A small encoder-decoder audio transcriber, trained from scratch.
Model: 8.7M parameters, encoder arch tc_resnet, encoder norm groupnorm, encoder depths [2, 2, 5, 2], encoder widths [128, 128, 128, 128], decoder width 256, decoder layers 8, decoder norm layernorm, decoder activation gelu.
Training: soap at rate 0.0025, 4100 steps, batches of 64.
Data: trained on Morse code for random letters and digits, with fading, noise and interfering tones, 26041 training examples, 10.1 epochs.
Rows from block 7 of the audio encoder of a small encoder-decoder audio transcriber, named by matrix and row number. Rows with one number belong to one channel. Each number is 128 + 24 x the weight over its row's rms, rounded and kept within 0 to 255. All counts start at 0. After the name is the row's rms in percent of the matrix's.
After each channel's rows are labels from the 100 clips, of 14976, where the channel reaches its highest value: "responds to" is what is common among them. Only what is clearly more common there than usual is listed. The data: Morse code for random letters and digits, with fading, noise and interfering tones.
# convs0: first width-7 conv (encoder.blocks.7.convs.0.weight, 128x128x7, standardized in use, each kernel summed), inputs 0-127
# convs1: second width-7 conv (encoder.blocks.7.convs.1.weight, 128x128x7, standardized in use, transposed, each kernel summed), outputs 0-127

convs0.17 096 [160 167 145 119 146  91 123 147 127 144 136 161 131 172 124 128 154  88 129  86 148 144 140 129  85 149 124 167 181 133 131  91 159 153 120 132 146 152 167 112 137 138 109 145 117 141 157 141 120 147  92 128 141 168 150 173 120  90 148 144  96 162 125  77 124  92 121 118 158 187 183 144 141 137 135  94 138 101 128 134 124 139 124 117 141 133 134 143 146 130 147 178 124 135 110 129 119 141 170  91 129 140 100 119 126 124 128 173 139 134  84 114 122 161 128 152  94 121 115 113 135 128 107 137 147  97  93  82]
convs1.17 087 [155 137 144 157 145 171 131  87 118 125 171 151 166  93 148  97  91 143 134 126 105 110 126 135 144 123 106 145 144  71  88 115  92 126 112 108 130 134 137 136  78 139 169 106 123 132  52 140 117 150 132 107 162 116 108 128 147 150 126 103 146 151 102 171 158 138 114 161 100 130 115 112 124 135 162 135 137 134  88 124 155 174 133 154  97 161 123 128 130 133 112 101 150 122 109 139  93 133  63 160 128  95 121 139 125  97 138 150 140 143  91 108 133  97 150 131 134 119 136 137 136 107 145 137  87 101 117  88]
responds to: uneven keying; speed: medium; reverberation

convs0.48 106 [168 143 137 156 147 131 121 158 143  92 123 137 112 107 169 131 146 141 139 100 118 142 150 176 153 146 155 139  92 119 111 112 138 148 168  77 133 106 123 113 176 131 126  88 152 141 132 107  99 108 108 141 106 134 105 127  92 110 134  88 124 155 124 127 163 142 143 153 122 127  88 158 105 145 128 134 149 107 129 113 111 133 122 149 146 135 155 152 134  72 104  91  89 157  71 110 118 109 136 144 115 139 107 150 158 129 164 171  79 120 123 203 126 119 122 107 111 147  96 109 123 165 130 133 101 118 125 149]
convs1.48 070 [112 110 149 145  86 156 184 156 120 116 109  96 139 113  84  96 155 145 134 170 134 116 134 115 137 150 116 137 167 114 206  98 131 125 146 195 124 158 121 147  83 116 157  87 135 151 133 139 130 124 123 161 150 125 173 141 142 174 152 150 160 143 115 135 122 124 126 156 101 150 126 130 155 106 104 137 106 153 120 143 120 114 100 107 114 161 121 109 107 152 115 142 106  90 157 145 134 160 165 143 119 145 105 149  96 125 134 107 160 174 121 108  97 169 124 121 124 124 142 138 119 119 133 108 168 157 134 126]
responds to: speed: slow; uneven keying

convs0.70 111 [126 142 141 163 127 109 125 125 100 105 111 150 113 130 120 115 171 119 125 126 140 135  92 135 147 116 130 115 136 125 162 171 102 126 165 103  95  77 138 137 139 124 106 147  93 107 172  96 115 142 149  81 110 165 123  85 113 127 133 169 132 108 124 160 142 112 116  97 110 112 109  95 140 149 147 134 152 149 136 105 131 121 112 148 141 111 136 115 149 116 138  29 135 143 143 117 157 129 162 135 118 134 118 101 124 124 130 123 159 153 150 115 104  95 142 185 118  86 138 145 138 135 150  63  76 157 116 132]
convs1.70 113 [107 120  96 152 146 100  90  89  95 117 137 113 113 107  84 118  74 142 112  94 113 107 121 134 111  88 129 107 117 105 111 119  94  91 111 134 156 104 114  87  89  94 105 132 102 135 112 100 101 141 104 102  91 104 118  96 105 102 112  93 101  93 105 110 107  93 128 128 114 136 125 134 149 137 131 147 114 114 114 159 103 162 109 121 128  99 122 105 136 102 141  73 133 111 128 161 145 126  85 143  94  99 136 129 135 148 109 144  94 124 131 114 170 169 144 148 134 156 180 166 112 144 113 126 151 113 168 104]
responds to: speed: medium; reverberation

convs0.102 096 [126 125 109 147 125  71 117 106 167 127 140 116 132 144 129 104 125 100  88 119  86 107  86 158 107 150 106 132 154 123 147 100 107 150 130 147 108 126 136 132 129 126 135 129 137 131 146 139 123 185 177 131 113 133 133 114 155 108 120 135 119 118 138 113 142  76 138 115 120  94 137 112 149 101 139 116  48 119 130 120 137 152 132 133 104 140 126 134 139 137 152 229 139 128  68 106  88 138 113  94 139 154  78  94  95  86 110 124 126 154 141 116 123 161 134 141 135 131 143 130 135 128  88 120  95 121 134 137]
convs1.102 133 [134 104 109 106 136 149 115 139  94 131 143 156  86 123 158  92  94 168 147  78 111 120 113 147 101 135 131  97 102 120  83 115 104 123 134 142 148  95 144 133 114  93 137  97 176 136 117 139 145 153 145 102 117 109  85 107  79 120  90 124  75 126 116 142 134 110  95 114 104 121 134 129  90  86 106  87 131 145 135 118 104 135  97 122  93 112 119 109 116 107 116  68 140 104 148 119  84  86 138 154 141  53 154 134 127 134 121  99 123 125 116 114 142 111 151 128 136 130 137 141 132 104 154 157 156 138 156 129]
responds to: the character "6"

convs0.12 104 [110 104 163 131 114 120 127 106 104 112 140 114 113 121  79  92 108 100 132 121 143 146  79 116 113 138 123 121 132 117 105 102 118 123 138 130 114 139 102 132 169 109 104 144 133 130  83 115 127  55 122 154 132 120 116  95 106 100  94 131 118 112 102 109  92 110 123 128 157 138 134 123 146 143  92 118 160 111 125 156 139 144 117 114  96 144 127 151 127  82 163 132  95 143 167 138 101 138 128 139 123  90 141 135 133 139 141 158 143  97 129 117 146 122 190  87 142 121 120 119 109 135 103 132 114 144 234 177]
convs1.12 100 [131 105 116 126 135 154  98 137 115 144 159 133 123 134  94 134  98 134 141 135 105 125 144 118 131 118 152 105  81 148 149  99 121 146 117 123 139 131 129 146 114 118 106 180 115 135 161 134 129  94 158 121 122 185 144 127  85 135 165 155 103 137 133 109 171 159 112 127 104 113 123 101 114 124 123 150  97 154 105 135 183 141 131 100  83 156 164  88  98 137  92 131 114 154 119 123 122 149 124 152 168 159 155 137 159 129 140 207 129  47 168 161 120 142  99 118 132 138 115 146 124 157 133 122 148 131 138 114]
responds to: speed: fast; the character "q"; the character "t"

convs0.94 109 [151 155 144 169 113 152 177 102 152 142 134 133  97 115 142 125 119 116 112 124 134 123 123 136  92 157  75 118 137 149 124 108 123 146 116 146  89 137  89  94 135 133 149 136 118 121 162 107 148 109  90 122 104 157 115 148 131  99 106  86 120 114 121 105 116 123 149 137 131  97 137 150 120 118  86 121 100 101 131 149 158 133 125 110 126 104 127  94 133 102 111 119 122 148 108 104 117 176 153 126 143 154  72 129 149  76 154 187 121 141 115 128 146 120 111  76  73 116  67 112 127 129 160 166 139  94 161 107]
convs1.94 094 [130  81 129 126 130 122 156 161 142  72 131 118 115 104 165  66  98 120 104 141 147  95 134 124 145 116 150 107 131 120 148 104 124 114 131  88 101 156 161 139 122 120 121 120 134 100  94 157 144 139 135 128 114 136 156 133 120 111 161 155 154 156 113 175 110 121 109 127 130 131 133 118 158  99 187 141 136 138 136 107 131  76 124 120  95 106 145 162 133  99 154 122 131 164 168 131 122 167 157 157 137  89 135 149 147 149 152 105 161 141 196 132 129 143 128 127 126  97 131 111 132 149 135 139 103 195  88 144]
responds to: speed: fast

convs0.119 105 [ 81 143 145 136 106 144 121 139 176 109  81 130  90 122 142 106 122 111 108 113 144 111 110 147 159 134  97 157 112 158  88 153 140 167 118 112 107 158 120 108 140 110 110 127 138 102 152 139 155 123  87 119 142 159 111 130 122 169 140  97 101 124 144 108 130 115 129 148 175 116 139 100 113 132 138 129  95 132 140  83 124 119 146 113 156 131 156 159  96 126 133  70 139 144 106 106 129  95 140 128 104 116  93 127 145 137 112 124 158  99 176 159 101 137  72  81 113 171 149  92 173 107 120 154 138 157  98 121]
convs1.119 099 [177 141 109 137 159  99 165 102 107 138 174 118 145 124 117 150 114 124 123 131 143 158 104 144  92 125 196 134 126 113 134 101  81 118 121 105 107  99 109 135 125 106 124 167 137 114 155 112 157  98 137 122 129 127  99 126 136 138 167 106 150  97 124 107 157 102 168 150  97 128 178 180 140 139 137 142 128 133 106 147 121 136 106 178  81 130 120 127 148 148 124 149 136 112 172 169  89 133 119  81 102 122  64 109 107 141 119  97 141 107 100 124 120 145 117 142 106 159 134 157 114 153 125 121 146 111 139 155]
responds to: speed: medium; the character "q"

convs0.113 097 [140 122 158 122 101 125 140 144  99  98 132 103 132 128 100 115 126 138 121 115 127 135 122 127  98 100 120 123  96 115 121 112  87 104 103 150 115 101 103 162  69 144 130 140 206 146 120 121 143 108 135 115 114  70  97  90 101 132 157 132 133 174 160 110 138  85 138 137 138 126 121 118 120 119 124 109 136  76 142  81 107 161 124 116  89 121 151 138 101 148 123  95 136 152 124  89 104 114 143 106 144 106 137 137 139  84 100  95  87 175 148 109 136 110  93 139 175 101 106 126 137 116 117  71 139 126 120 124]
convs1.113 112 [ 70 117 117 148  80  80 134  86 102 147 114 128 118 114 136 127 136 111 145 134 121 112 109  83 157 109 125  97  80 109 107 121 104  94 148 118 137 106 111 112 112 146  98 105 105  86 138 114 135 161 183 102 140 116 123 125 121  96 125 129 144  95 154 128 145 160 100 159 123 112 115 118 143  95 118  86 141  76 129 159 147 155 148 115 113 143 157 101 124 130 132  88 173 130 136 145  55 125 110  99 118 103 133 138 132  99 112 129 125 129  98 136 110 106 142 136 131 175 145 128 136 193 151 138 112 124 137 128]
responds to: speed: medium; the character "a"; reverberation

convs0.29 109 [180 154 141 109 151  97 142 132  86 109 152 119 129 156 146 153 138 170 123  86 137 118 138 128 100 139 116 146 130 143 142 160  96 115 130 130  92 134 137 112 121 108 125 158 121 123 102 129 142 123 151 151 134  69 116 139 141 154 109 149 120 207 127  93 160  94 117 153 122 165 135 126 123 142  78 151 133 118 121 117 124 140 133 131 121 121 170 116  75 116  93 112 107 147  82 135 160  97 156 110 174  87 135 132 146 122 134 150 151 131  90 120 127 114 149 150 152  87 136 116  79 124 101 113  89 107 158 106]
convs1.29 099 [115 143 117 171 119 138 133 131 106 149 143 153 106 173  92 112 103 147 113 158  99 134 113  99 181 112 116 103 140 131 122  99 118 142 126 134 143 107 127 108  71  96 114  77  93  82 153 121 134 161 130 122 149 138 149 109 107 143 116 134 121 122 116 154 144 139 114 112  78 101 175 139 140 159 154 126 153 146 124 163 128 151 137 166  96 140 119 115 185 126 141 140 117 105 153 121 156 146 104 188 129 145 134 127  69 110  85 131 126 141 116  99 125  94 122 105 121 116 120  94 108 101 133 114 139 112 144  71]
responds to: reverberation

convs0.36 093 [149 132 127 130 150 176 138  92 106  98 156 127 121 123 134 109 134 121 152 107 138 150 131 115 167 126 163 152 142 111 115 118 138 108 129  82  99 136 124 150 146 128 167 154 154 124 164  98 165  88 141 121 144  96 149 125 120 181 148 121 150 101 154 163 143 137 150 139 128 155 135 129 167 135 120 158 189 100 118 141 122 119 165 135  94 132 157 168  97 123 122 137 123 111 126 157 133 149 124 164 146  91 111 134 156 138 135 124 125 125 152  66 179 154 162 150 151 148 118 167 122 159 111 175 171 137 159 136]
convs1.36 093 [140 108 129 153 117 129 129 163 141 156 160 163 115 109 124 142 154 120 122 182 133  88 103 152 104 128 111 136 158 115 184  95 147 136 124 117 122 154 125 174 153 124 126 125 150 167 106 156 126 122 139 153 102 156 143 136 101  69 156 141  92 173 136 111 175 140 126 140 171 115 170 130 133 146 105 121 112 159  91 125 165 106  67 132 123 126 117  99 134 117 201 140 117 126 127 149 133 123 104  85 135 173 151 116 137 140  95 163 165 115 153 118 137 121 108 131 118 152 117 143 126 131 116 144 141 137 148 154]
responds to: reverberation

convs0.117 083 [156 151  74 124 116 109 125 132 127 134 144 125 124 121 155 142 119 125 105 109 115 149 101 133  88  94  79 111 189 138  92 129 138 114 133 112 156 114  97 112 119  94  87 131 101 137 123 140 125  81 123 142 156  53 151  85 111 113 119 120 132 137 129 115 129 144 124 111 122 167 123 121 113 116  76 126 105 189 133 186 117 121 100  77  94 113 110  80 132  82 128 101 111  95 128 110 132 122 120 105 127 149  93 125 131 131 148 128 115 127  85 123 150 147 148 104 125 136 126 139 117 145 135 150  81 128 131  98]
convs1.117 092 [117 128 121 163 129 175 120 147 146 115 134 119 119 113 121 112 158 132 120 133 139 138 134 108 138 102  99 125 106 131  66 144 108 139 140 127 130 151  95 121 117 154 136 144 133 160 115 140  89 153  90 126 130 110 139 124 119 115 104 125 136 129 147 122 147  64 126 102  92 115 141 137 139 140 129 119 109 112 158 117 117 140 117 147 158  99  81 144 126 115 120 141 159 101 140 135 102 110 143  79 167 106 121 113  91 124 137 103 122 127 120 132 149 141 159 178 186 119 148 144  22 102 157  71 136 105 127 165]
responds to: speed: slow

convs0.116 107 [ 93 153 131 127 113 116 111 117 104 115 106  93 123 130 115 137 129 135 126 107 168 167 154 129 145 104 114 120 144 134 101 142 148 153 133 117  78 122 109 111 105 105 117 115 148 123 189 109 140 135 106 144 107 109 140 116 106 147 121 126 102 143 136 149 110 141 124  84 134 123 105  90 115 151 150 125  95 121 114 101 125 130 143  83 136 140 127  94  99 121 142   9 126 117 164 148 115 113 167 171 119 114 103 131 174 123 153 109 135 131 144 111 119 146  98 123 169 140 128 152 156 190 140 119 153 130 112 102]
convs1.116 107 [125 114 122 185 129 145  95 121 121 102 117 124 120 165 130 155 100  62  99 125 132 130 122 101 131 111 113 104 119 147 175 109 152 113 115 110 144 150 144 146 119 153 160 152 124 144 123 147 158  60 111 126  98 169  94  92 113 123 156 125 146  96 111 119  85  93 145 112 159 139 184 140 150 117  95 135 141 132 163 128 135 122 149 177 122 119 105 184 128 137 117 171 129 117 154 127 120 108 156 112 100 118  92 124 102  99 153 136 154 133  92 125 128 157 154 147 139 140 173 125 111 113 139  93 131 125 123 159]
responds to: speed: medium; the character "2"

convs0.120 094 [103 131 132 102 112 145 105 116 136 113 125 142 100 153 120 118 118 137 146 154 162  91  89 118 116 131  95 120 153 116  79 118 119 108 119 130 116 112 103 109 102  85 118  95 139  99 101 109 106 109 120 109 102 118 164 120 127 117  85 147 137 108 128 113 101 126 156 109 113 125 107 101 145 133  93 107 117  75 110 131 152 112 115 105  96 128  94 140 147  89 139  76 110 114 137 148  94 116 178 183 117  72 159  97 131 105 142  94 140 156  93 172 168 128 140  84 125 102 123 120  92 162 142 149  97 144 134 120]
convs1.120 101 [120 124 120 151 135 178 126 135 126 129 139 162 121  95 126  92 158 126  89 149 108 131 151 104 103 117 108 153 100 106 120 103 158 136 157 149 125 114 125 123 153 123 111 183 164 153 130 113 124 112 141 140 126 133 109 139 104 122 136 131 131 153 148 147 142 173 119 107 148 137 137 165 133 147  96 142 112 128 123 143 110 122 114 109 148 121 120 109 109 122 158 151 153 230 132 109 118 125 159 117 134 164 162 138  69 112 145 112 151 147 150 141 140 124 180 130 128 131 165  96 166 149 170 182 153 138 180 114]
responds to: speed: slow; reverberation

convs0.98 080 [ 93 120 137 120 128 134  98  93 115 109 130 109 135 123 115  76 155 125  89 139 154 119 126 110 166 126 108 112 126 103 101 132 113 127 123 122  77 153 141  94 151 136 120 155 156 104 148 134  95 104 127 107 117  58 139 115 166 120 139 130 118  93 134 122 137 114 164 110 109 100 161 100 110 144 166 108 129 115 103 102 131 138 144 139 139 141 122 145 150 118 149 108 128  90  79 112 136 111 166 150 132 105  52 118 182 107 131 127 146 105 138 140 128 128 161 124 159 181 161 170 137 157 150 133 149 158 167 143]
convs1.98 104 [137 135 115 168 149 142 137 101 109 109 131 124 153  91 116 115  88 140  96 142 100 133 149 138  96 116 129 125 155 121 153 160 113 120 115  93 158 135 106 100 132  96 129  77 135 151 121 122 102 120  94 101 129 147 129 112  83 111 126 113 109 153 111 102 104 107 114 135 123 159 144 151 156 107 112 174  99 133 161 153 101  94 129 111 146 119 100 138  93 163 176 166 103  82 169 127 106 122 183 111 145 168 178 150  99 124 170  96 141 129 101 126 182 139 113 146 135 117 141 144 106 125 159 128 136 111 149 153]
responds to: speed: medium

convs0.3 101 [127 111 135 145  51 111 127 107 127 152 134 119 132 148 135 126 146  89 134 114 108 164 112  98 103 163 139 134 132 128 120  63 141 112 114 108 137 122 124 156 122 125 171 139 186 150 111 107 182 150 119 121 160  63  91 126 152 116 134 128 137 127 131 144 124 105 125  42 130 130 128 114 114 108 127 113 139  74 143  90 110 104 123 112 124  91 126 161 120 117 101 116 116 100 117 139 139 110 153 108 110 106 124 114 122 133  65 110  98 111 120 129 125 114 107 107  86 114 128 134 134 155 100  99 125 103 103 134]
convs1.3 124 [ 91 133 162 154 116  96 109 152  92 122 117 131 149  90 111 118 108 177 104 110 115  49 125 118 103 139 143 124  89 150 138 132 101 104  98 116 156 108 115 117  91 105 118 129 128 115 153 100  96 170 159 156 107 130 118 135 108 129 130 127 161  98 120 118 137 140 142 149 125 110  90 154  88 161 157  80 169 130 107 132 109 137 119 139 155 110 138 135 151 121 116  94 149 156 150 136  99 146 151 133 104 139  93 127 166 123 119 106 102 113 103 115 100 135 100 109  92 110 125  95 112 123  80  89 101 146  81 113]
responds to: speed: medium

convs0.57 096 [157 112 149 109  80 210 108 101  99 108 117 108 132 123 115 109 124 126 117 124 144 101 120 157 104 118 120 110 139 104 119 160 102 107 147 119 124 151 119 141  74 111 140 141 136 133 120 118 105 112 198 164 134  92 120 137 153  77 108 108 128 111 131 116 137  96 121 166 142 167 129 136 129 113  82 143 127 116  84  93 122 116 110  94 124 121 102  69 147 120 138 161 129 147 112 119 119 132 139 120 111  90  73 134  83 132 156 152 154 141 134 129 126 134 123 116 120 135 105 127 106 132 105  79  78 135 103 128]
convs1.57 098 [102 141 129 105 189  88 178 137 141 151 140 123 111 155 144 118 110 169 143 136  54 158 138 150 115 111 158 105 113  86 112  92 113 117 133  94  94 122 154 116 108 137 130 159 108 125 116 114 137 134 149 128 138 128 138 141 135 123 111 113 142 148 124 119 143 173 137 114 144 137 144 131 140  64 129 121 111 126 133 151 104 131  69 112 137 114 116 190 157 119 138 106 135 125 141  76  83 127 110 104 101 117 165 131 138 159  93  76 121  89 138  93 161 118 129 123 123 147 133 126 142 116 137 117 151 152 169 111]
responds to: speed: slow; reverberation

convs0.66 102 [170 149 139 157 133 129 144 184 126 151 190 132  93 108 129 149 129 141 127 170  93  68 101 127 108 112 119 122  98 124 159 148 164 150 142 144  89 137 140 122 157 122 142 141 185 137 143 150 157 105 124 125 138  50  99 141 147 122 114 135 146 165 121  99 133  93 141 108 122 116 132 113 130 156 121 124 163 127 154 136 139 107 123 113 136 156 126 134 124 128 142 116 142  94 128 133 151 162 134 184 118 161 116 148 103 119 140 133 106 103 134 116  75 115  84 144 148 152  87 102 106 147 116 122  92 115 122 155]
convs1.66 118 [ 84 128 104 110 118 105 129  70 102 153 122 147 128  82 138 123 137 141 117 123  97 155 116 121 119 174 173 145 132 139 102 117 111  99  65 113 123 126 125 146  83  89 115 110  85  77 119 129 123 135  82 119 118 122 105 128  77 110 153 130 111  97 133 143 123 117 130 129 109 105 159 138 145 143 110 159 123 115 104 123 150 148 124 133 101 127 128 106 159 135 187 131 163  85 157  97 159  91 108 122 110  98 137 115 141 112 124  91  97 118  94 106 113 104 123 116 117 112 118  91  76 149 119  96 121 126 108 112]
responds to: mains hum; reverberation; speed: fast

convs0.16 100 [139 141 136 174  87  97 121  90 157 159  96 138 118 121 113 119 139 115 116 131 136 105 187 152 140 132 115 103 132  81 137 158 123 140  97  99 160 142 153 141 132 145  92  91  90 120 140 142 132 133 129 118 150 150 136 129 155 157 124 105 130 101  99 140 125 126  89 134 131 124 124 117 118 157 138  86  96 130 133 139 121 124 104 147 115 129 126 131 103 143 114 133 138 138 112 150 113  89 100 134  98 108 119 124 114 122  80  97 100 137 126  68 104 123  96 158  96 135 106 120 190 143 107  94  79  74  74  86]
convs1.16 117 [131 138  93 108 170 160 162  94 113 144 154 109 124 129 117 122 124 134 158 145 113 123 120 137  87 132 201 107 148 123 122 124 142 145 104 136 117 127  83 110  81 124  90 105 129 123  99  82  63 130 108 127 111  94  98 139 136 113 146 113 119  92 111 121 118 132 143 153 115 131 111 116 134 116 152 111 140 112 112 173 112 119  92  97 164 105 123 124 175  98 168 112 128 125 129 101  72 117 132 103 104 134  87  81 107 122 111 150 100  97 117 101 173 115 112 136 105  96 119 144 100 132 130  96 104 106 129 140]
responds to: reverberation; speed: medium; mains hum

convs0.83 102 [124 149 116 139 120 109 137 131 164 141 178 129  85 139 140 102 139 129 143 151 129  83 106 131 137 103  91 128 117 128 126 162 128 180 134 127 106 158 131 123  81 110 140 114 133 159 108 100 201 123 162 133  95 125 129 105 173 132 112 107 141 114 135  85 131 112 136 174 154 128 137  98 148 124 133 169 122 116 107 116 137 118 118  89 157 130 124 129 133 127 146 208 145 113  62 150 106 125 128 122 145  74 147 157 171 125 149 163 122 103 111 152 115 105 112 117 114 112  91 104 106 105 133 126 114 138 122 122]
convs1.83 103 [149 123 141 123 139 163 183 125 103 141 107 147 107  84 120 150 125 171 159  95 138 148  79 143 142 140 179 114 129 117 131 133 147 140 113 135 103 136 139 156 145 160 134 180 158 118 165 132  86 112 119 132 139 129 124 114 108 103 133 121 130 146 117 153 139 176 109 105 157 121  96 153 116 134 105 115 126 121  95 112 116 133 103 141 141 127 133 118 136 143 157  85 112 160  93 125 100 140  96  69 114 182 114 134 135 133  56 109 134 165 129 104 108  89 101 103 108  91 116  81 135 118 114 121 157 121 138 114]
responds to: the character "e"; first character: e

convs0.126 088 [167 117 116 169 100 107 132 111 162  97 143 112 124 111 101 107 154 156 124 127 129 113 108 130  94 126 137 129 108 135 130 134 136 156  96 116 101 165 120 106 138 147 163 131 162 147 145  92 142 107  84  98 123  95  99 111 135 106  86 116 103 144 135 122 123 120  97 104 163  83 133 115 103 122  64 116 119  82 113 108  86 134 150  98 118 137 131 104  89 138  98  78 117 113 126  84 120 137 203 105 151 143 126 151 101 104 102 111 118 119 150  84 128 133  84 140 142 126 116  94 109 122  98 120 103 128 127 120]
convs1.126 104 [150 145 140 146 163 168 149 117  81 127 121 135 154 134 144 170 131 132  98 158  91 133 131  85 148 129 187 137 131 119 131 100  89 137 107 158 110 107 113 120 103 104 122 151 121 141 155 151 107 131 118 130 143  99 103 123  94 152 148  92 176  92  96 122 124 118 137 106 122 138 173 133 125 133 151 110 159 134 171 129 172 146 124 138 165  86 159 163 181 151 161 150 145 138 130 169  91 164 147 176 152 106 121 126 118 105 112 134 119 113  90 145 135 130 127 131 139 118 140 184 105 140 127 126  93 113 118 127]
responds to: speed: medium; reverberation